python train.py --model="model that answers yes/no questions on an image's attributes" --dataset="dashed paths with two dots that lie on the same path or on different ones" --train_examples=295000 --image_size=40 --crop_scale_min=1 --horizontal_flip=true --translate=0.12 --questions_per_image=4 --encoder_arch="vit" --encoder_norm="layernorm" --encoder_norm_position="pre" --encoder_activation="geglu" --encoder_mlp_ratio=2.67 --encoder_head_dim=64 --encoder_fused_qkv=true --encoder_bias="none" --encoder_qk_norm=false --encoder_parallel_block=false --encoder_inner_norm=false --encoder_drop_path=0.05 --encoder_patch_size=[4, 4] --encoder_conv_stem=false --encoder_layers=6 --encoder_width=160 --encoder_positions="learned" --fusion="prefix" --fusion_encoder_width=128 --fusion_encoder_layers=6 --fusion_encoder_norm="layernorm" --fusion_encoder_norm_position="pre" --fusion_encoder_activation="geglu" --fusion_encoder_mlp_ratio=2.67 --fusion_encoder_head_dim=32 --fusion_encoder_fused_qkv=false --fusion_encoder_bias="none" --fusion_encoder_qk_norm=false --fusion_encoder_layer_scale_init=0.1 --fusion_encoder_parallel_block=false --fusion_encoder_inner_norm=false --fusion_encoder_positions="learned" --fusion_encoder_connector="mlp" --init="kaiming_normal" --residual_init="scaled_by_depth" --optimizer="soap" --beta2=0.99 --learning_rate=0.0042 --beta1=0.95 --shampoo_beta=0.99 --eps=1e-08 --precondition_frequency=25 --max_precond_dim=1536 --one_sided=false --adamw_lr_other_params=0.00074 --adaptive_grad_clip=0.1 --max_steps=23500 --batch_size=128 --epochs=10.2 --lr_schedule="step" --warmup_steps=470 --weight_decay=0.08 --adamw_weight_decay_other_params=0
Rows from block 3 of the image encoder of a small model that answers yes/no questions on an image's attributes, named by matrix and row number. Rows with one number belong to one neuron. Each number is 50 + 12 x the weight over its row's rms, rounded and kept within 0 to 99. All counts start at 0.
After each neuron's rows are labels from the 100 images, of 14976, where the neuron reaches its largest size: "top examples" is what is common among them. Only what is clearly more common there than usual is listed. The data: dashed paths with two dots that lie on the same path or on different ones.
# gate: MLP gate (encoder.blocks.3.mlp.gate.weight, 416x160), inputs 0-159
# fc1: MLP up (encoder.blocks.3.mlp.fc1.weight, 416x160), inputs 0-159
# fc2: MLP down (encoder.blocks.3.mlp.fc2.weight, 160x416, transposed), outputs 0-159

gate.307:47 83 63 62 49 58 39 59 56 66 55 38 38 59 66 50 37 40 61 32 55 46 47 48 38 49 63 44 53 56 61 32 59 43 62 61 62 69 47 53 55 56 59 21 22 47 69 68 46 48 56 51 80 73 55 52 38 74 61 46 48 39 61 53 62 48 45 48 45 38 34 51 30 75 58 51 43 55 80 59 40 43 58 51 43 51 66 69 44 51 40 70 70 46 42 60 56 50 34 60 48 47 81 66 52 66 72 58 34 51 34 45 46 62 52 61 43 47 58 30 46 81 37 52 45 58 56 58 48 66 54 48 54 46 41 62 56 40 54 41 22 51 37 49 65 54 51 49 40 43 54 44 59 53 31 33 54 53 49 43
fc1.307:40 52 58 47 58 33 55 72 54 45 45 45 43 48 57 52 58 47 54 68 36 46 62 46 40 74 57 29 49 35 38 46 43 73 55 46 37 35 26 63 66 34 43 27 54 51 52 39 49 59 52 50 56 62 55 50 51 61 52 40 18 41 44 24 54 66 52 63 39 44 60 61 59 62 55 65 56 70 32 58 52 56 50 39 54 73 59 60 58 57 47 66 47 59 56 63 29 52 32 60 65 43 74 71 42 49 34 55 37 44 37 58 36 46 21 51 62 59 32 42 47 59 41 49 58 26 50 54 68 35 52 42 41 61 50 39 42 39 52 33 42 45 32 49 58 50 52 62 33 43 27 37 38 43 49 21 59 64 39 28
fc2.307:38 43 66 39 60 40 46 77 54 34 36 58 22 41 66 55 41 31 50 55 38 46 54 50 41 63 55 39 43 41 52 45 36 60 73 56 37 50 21 72 51 41 58 52 58 61 74 37 45 63 37 49 64 51 58 37 52 62 43 52 38 45 45 41 54 59 49 67 35 61 63 60 56 92 51 79 47 51 23 45 58 50 56 35 49 57 54 64 47 48 51 45 39 56 58 61 39 63 47 34 47 44 65 66 61 57 37 62 47 58 44 65 54 39 50 64 52 73 41 47 52 47 59 50 56 36 53 54 56 45 49 50 44 59 45 36 46 51 61 34 35 20 19 55 42 64 43 64 38 46 40 43 46 38 59 27 53 74 43 36
top examples: many distractors

gate.392:30 57 56 46 57 42 41 48 45 56 55 35 42 61 66 61 52 43 59 57 47 39 51 59 54 48 38 46 36 28 53 56 63 40 71 59 41 53 37 33 75 63 77 64 68 69 56 40 32 44 56 39 69 64 57 56 38 35 71 75 56 52 34 52 38 48 52 55 41 44 65 49 53 61 63 50 50 30 49 53 37 58 60 67 36 25 35 52 50 42 52 63 32 38 50 59 51 54 54 44 54 34 58 72 50 37 33 32 53 58 37 57 56 41 59 25 58 59 73 48 54 45 42 61 45 68 58 65 49 52 48 59 26 52 43 71 53 34 47 45 59 38 57 46 64 71 67 16 43 43 51 59 57 24 49 47 40 74 43 55
fc1.392:49 44 57 50 40 36 53 52 66 30 50 27 79 64 50 51 65 43 24 46 40 33 68 50 52 75 33 38 47 49 41 51 54 46 58 46 60 55 48 29 65 45 32 47 65 55 45 36 55 72 32 50 37 64 45 61 64 71 31 49 56 48 28 73 64 70 37 60 51 47 35 49 36 60 72 36 48 44 34 49 64 58 53 20 40 66 52 48 76 25 59 60 50 35 65 37 60 41 55 52 66 61 50 46 41 47 56 53 65 63 55 51 46 44 51 40 60 51 49 46 69 48 48 51 38 58 50 46 68 52 58 38 43 37 52 45 56 56 59 30 31 46 64 43 41 36 65 32 67 77 56 45 39 45 48 55 36 52 50 39
fc2.392:51 57 44 60 39 40 44 52 54 45 54 52 66 65 48 69 59 52 41 49 41 29 47 41 55 75 42 65 48 58 52 38 61 30 48 36 53 31 30 49 37 37 49 61 57 57 57 42 46 50 29 49 40 64 38 46 46 69 47 56 50 49 44 70 55 68 53 51 40 49 34 55 44 76 76 49 51 37 31 58 66 40 57 25 42 46 60 32 71 55 47 69 60 34 72 43 60 40 54 51 36 42 49 27 38 59 39 59 50 61 54 56 63 37 51 39 63 59 47 59 74 54 64 62 40 46 64 51 69 43 72 48 71 38 44 34 45 61 55 40 39 56 69 48 23 34 46 43 43 73 37 57 23 40 45 32 47 63 60 36
top examples: many distractors

gate.319:37 54 60 52 66 39 37 56 51 67 43 45 61 51 88 65 46 52 66 43 54 47 50 63 46 58 58 71 43 39 37 55 34 52 53 68 63 50 54 47 53 48 41 45 45 71 45 56 44 49 45 59 58 61 58 31 49 42 44 50 42 59 30 67 46 43 59 58 32 24 30 48 41 44 62 39 59 36 63 48 45 56 67 68 63 35 65 28 57 53 74 57 53 51 50 62 52 50 51 40 60 79 49 46 57 50 41 41 43 55 55 42 75 40 50 75 49 40 44 45 44 64 42 53 41 55 33 48 46 23 25 67 27 62 41 47 45 71 58 11 24 37 38 49 54 42 48 39 62 33 54 59 38 51 40 61 45 42 47 57
fc1.319:41 40 70 41 43 72 31 41 41 44 48 56 74 44 67 69 54 71 33 37 41 53 36 61 43 55 35 47 62 32 54 57 65 36 24 48 60 60 34 52 55 69 39 44 49 50 45 38 53 39 57 57 56 39 41 61 80 62 42 39 52 50 38 74 40 60 52 59 59 53 62 42 70 45 63 49 51 48 67 54 63 64 57 60 40 29 68 94 36 49 54 45 65 52 64 48 60 42 48 40 53 39 51 57 59 64 53 37 44 38 42 58 34 65 53 67 34 62 41 50 57 35 35 29 57 63 50 41 33 63 49 56 51 40 43 56 28 45 64 55 38 36 50 58 42 18 55 61 43 44 61 35 58 56 54 53 54 51 44 57
fc2.319:49 48 58 41 42 65 51 57 29 43 46 50 57 54 51 58 52 50 42 56 64 50 45 36 75 65 22 57 52 37 63 68 43 52 36 28 64 72 47 65 48 66 44 41 54 35 54 46 38 48 44 20 42 40 58 44 80 73 46 38 50 48 42 52 37 49 51 52 50 42 61 45 52 42 47 51 59 26 75 56 51 47 60 70 53 45 65 73 58 60 36 47 42 46 56 50 61 50 59 46 44 26 61 60 40 57 38 38 50 37 47 63 43 54 61 56 27 45 42 35 47 50 27 53 29 52 41 53 53 53 35 64 46 26 53 58 23 28 60 56 44 45 38 47 22 28 58 48 49 45 59 39 74 37 72 66 41 34 41 57
top examples: short paths

gate.314:39 53 35 30 51 44 59 38 39 48 60 26 35 60 53 59 29 56 66 66 51 58 51 39 63 69 52 47 50 44 44 58 83 67 35 51 43 60 37 29 33 42 35 44 64 42 25 45 59 42 58 54 45 36 44 59 59 34 46 59 39 42 24 53 34 59 33 56 23 59 54 45 45 57 47 51 52 45 57 75 57 47 61 48 61 43 46 61 53 52 56 70 58 59 60 45 48 83 34 50 41 57 69 25 36 43 60 53 53 65 31 52 66 44 63 49 55 54 36 44 48 52 77 46 64 57 36 56 45 56 66 50 50 51 57 30 34 40 46 53 57 61 34 30 73 69 49 37 49 42 42 30 65 38 52 42 63 38 56 46
fc1.314:45 26 31 35 41 56 42 40 62 68 64 46 58 49 51 53 39 55 46 47 49 59 20 47 40 34 45 42 48 44 58 43 68 50 42 55 37 61 51 51 43 77 66 41 80 53 56 39 59 43 33 52 54 33 56 53 53 40 48 48 55 48 50 50 44 44 57 52 54 29 47 56 36 54 62 42 56 40 64 45 49 69 54 34 41 53 49 53 50 50 34 24 63 59 47 33 61 64 61 56 50 40 62 42 63 66 56 54 69 46 23 25 64 51 32 62 64 53 59 66 53 46 77 68 34 77 31 70 54 37 49 50 43 62 49 45 47 36 36 55 62 48 48 52 87 58 51 77 53 38 60 43 72 51 39 49 69 57 55 33
fc2.314:51 59 60 51 56 47 62 41 56 30 55 46 06 46 50 42 55 69 35 50 44 39 45 52 46 41 55 59 42 39 68 48 68 54 33 74 51 55 55 58 50 74 56 44 68 53 45 44 55 63 44 55 48 61 69 50 60 30 33 43 59 60 55 44 55 43 71 53 53 39 42 30 51 47 58 30 66 67 81 61 46 68 54 35 36 66 48 61 42 54 40 29 63 17 31 39 58 37 46 72 49 33 47 44 54 69 65 62 46 53 53 35 57 63 48 61 50 29 34 42 49 47 50 41 38 62 50 62 54 27 52 44 61 58 48 33 33 58 37 53 56 48 48 51 76 70 43 60 41 63 51 46 68 67 40 55 49 56 57 47
top examples: short paths

gate.316:51 57 49 43 45 44 74 76 43 64 63 42 33 51 64 68 43 26 41 53 48 55 43 53 61 67 47 53 38 31 41 43 57 55 66 35 34 39 70 53 70 27 57 53 49 63 48 24 55 76 49 43 44 39 42 54 70 48 43 74 45 53 56 30 55 52 35 59 24 35 52 52 52 57 50 46 65 30 41 59 45 45 55 67 47 63 44 47 57 59 62 76 41 57 70 41 61 66 48 51 47 46 48 48 50 43 22 51 48 35 55 50 50 55 58 51 33 55 63 17 50 42 53 48 59 27 65 33 51 60 36 27 38 45 44 59 39 36 63 53 30 25 52 45 50 51 46 50 35 60 61 48 48 68 43 50 56 57 70 60
fc1.316:58 57 48 44 44 57 70 36 40 51 24 53 46 31 29 32 48 34 55 32 59 50 61 45 56 39 52 50 68 63 63 53 31 31 40 52 49 52 44 57 53 55 51 63 47 51 52 47 61 50 41 66 66 51 59 34 36 56 40 45 43 54 61 78 48 37 42 41 66 71 24 58 41 38 53 32 44 37 59 53 45 54 54 72 77 59 47 50 41 63 60 22 46 32 71 37 52 43 48 27 35 38 46 57 47 49 41 45 66 58 56 76 35 33 58 54 70 55 26 66 29 59 44 44 32 50 53 71 55 51 52 47 45 47 53 39 41 57 55 66 64 73 47 41 68 59 60 45 61 50 39 72 35 40 62 69 52 49 64 53
fc2.316:53 51 56 51 45 50 53 33 46 29 36 55 46 54 40 38 35 70 57 45 51 56 41 46 64 51 70 62 61 51 45 39 47 71 49 70 63 38 40 45 50 57 70 51 52 50 36 46 51 33 45 35 58 60 61 59 35 53 47 22 61 60 65 43 25 55 46 64 51 82 34 41 50 41 49 46 50 36 59 29 54 41 56 58 69 36 36 47 35 59 46 39 42 36 58 49 73 61 57 27 64 56 45 54 56 39 35 44 71 48 72 72 49 41 47 51 70 53 41 46 37 29 44 54 33 41 63 68 62 42 56 71 45 43 52 39 42 22 63 63 62 68 55 46 47 68 53 57 53 70 27 64 47 38 43 71 67 51 65 47
top examples: short paths

gate.123:61 56 50 53 48 39 53 57 30 52 61 46 63 56 37 62 14 57 57 48 54 58 55 43 29 64 46 44 36 38 31 41 57 42 35 60 45 73 60 64 73 61 46 68 46 51 29 48 47 59 67 47 54 47 25 34 49 46 48 60 38 61 40 44 48 50 61 44 44 57 31 42 60 37 62 43 24 61 48 51 52 77 56 52 47 70 34 56 49 47 56 60 37 59 50 39 39 47 36 64 54 55 45 51 44 35 63 66 63 32 58 52 71 48 39 38 44 40 50 41 68 60 55 75 60 51 47 41 65 57 47 60 46 47 69 47 58 47 36 40 41 71 59 55 96 66 38 44 58 59 68 65 72 64 56 37 55 60 55 56
fc1.123:51 69 69 59 34 35 56 57 48 62 53 41 52 63 48 51 35 27 39 56 34 50 53 47 51 68 77 39 56 39 25 44 40 37 38 68 55 64 49 55 53 39 57 51 57 38 30 44 43 34 65 48 72 45 43 40 47 46 61 40 50 50 48 58 69 23 29 54 42 53 54 44 73 45 46 40 38 60 57 61 59 55 53 42 44 66 70 50 68 56 49 49 26 53 34 44 27 43 24 61 67 62 37 35 44 35 70 53 59 45 51 64 65 50 42 36 41 50 77 51 50 54 36 79 54 71 33 21 69 53 60 58 43 64 50 45 56 54 44 40 45 56 45 48 69 37 52 38 44 41 58 65 50 37 56 61 50 43 42 54
fc2.123:45 31 50 52 45 65 46 37 50 36 58 39 50 65 60 64 45 55 61 51 41 56 43 49 41 82 58 45 59 37 37 59 61 56 57 71 47 41 35 43 41 52 63 37 46 47 44 52 36 41 33 55 54 59 40 45 42 40 51 26 60 45 61 39 32 38 34 80 36 50 60 56 42 59 30 58 54 59 50 45 43 41 38 43 31 42 53 55 25 29 55 64 44 59 48 58 45 59 50 47 58 56 58 27 61 44 75 22 50 52 51 75 22 57 71 48 50 37 63 58 52 59 62 22 43 53 62 28 35 45 38 53 41 48 48 35 55 49 49 54 51 29 54 56 55 72 88 66 62 55 49 41 56 37 55 41 49 31 55 35
top examples: many distractors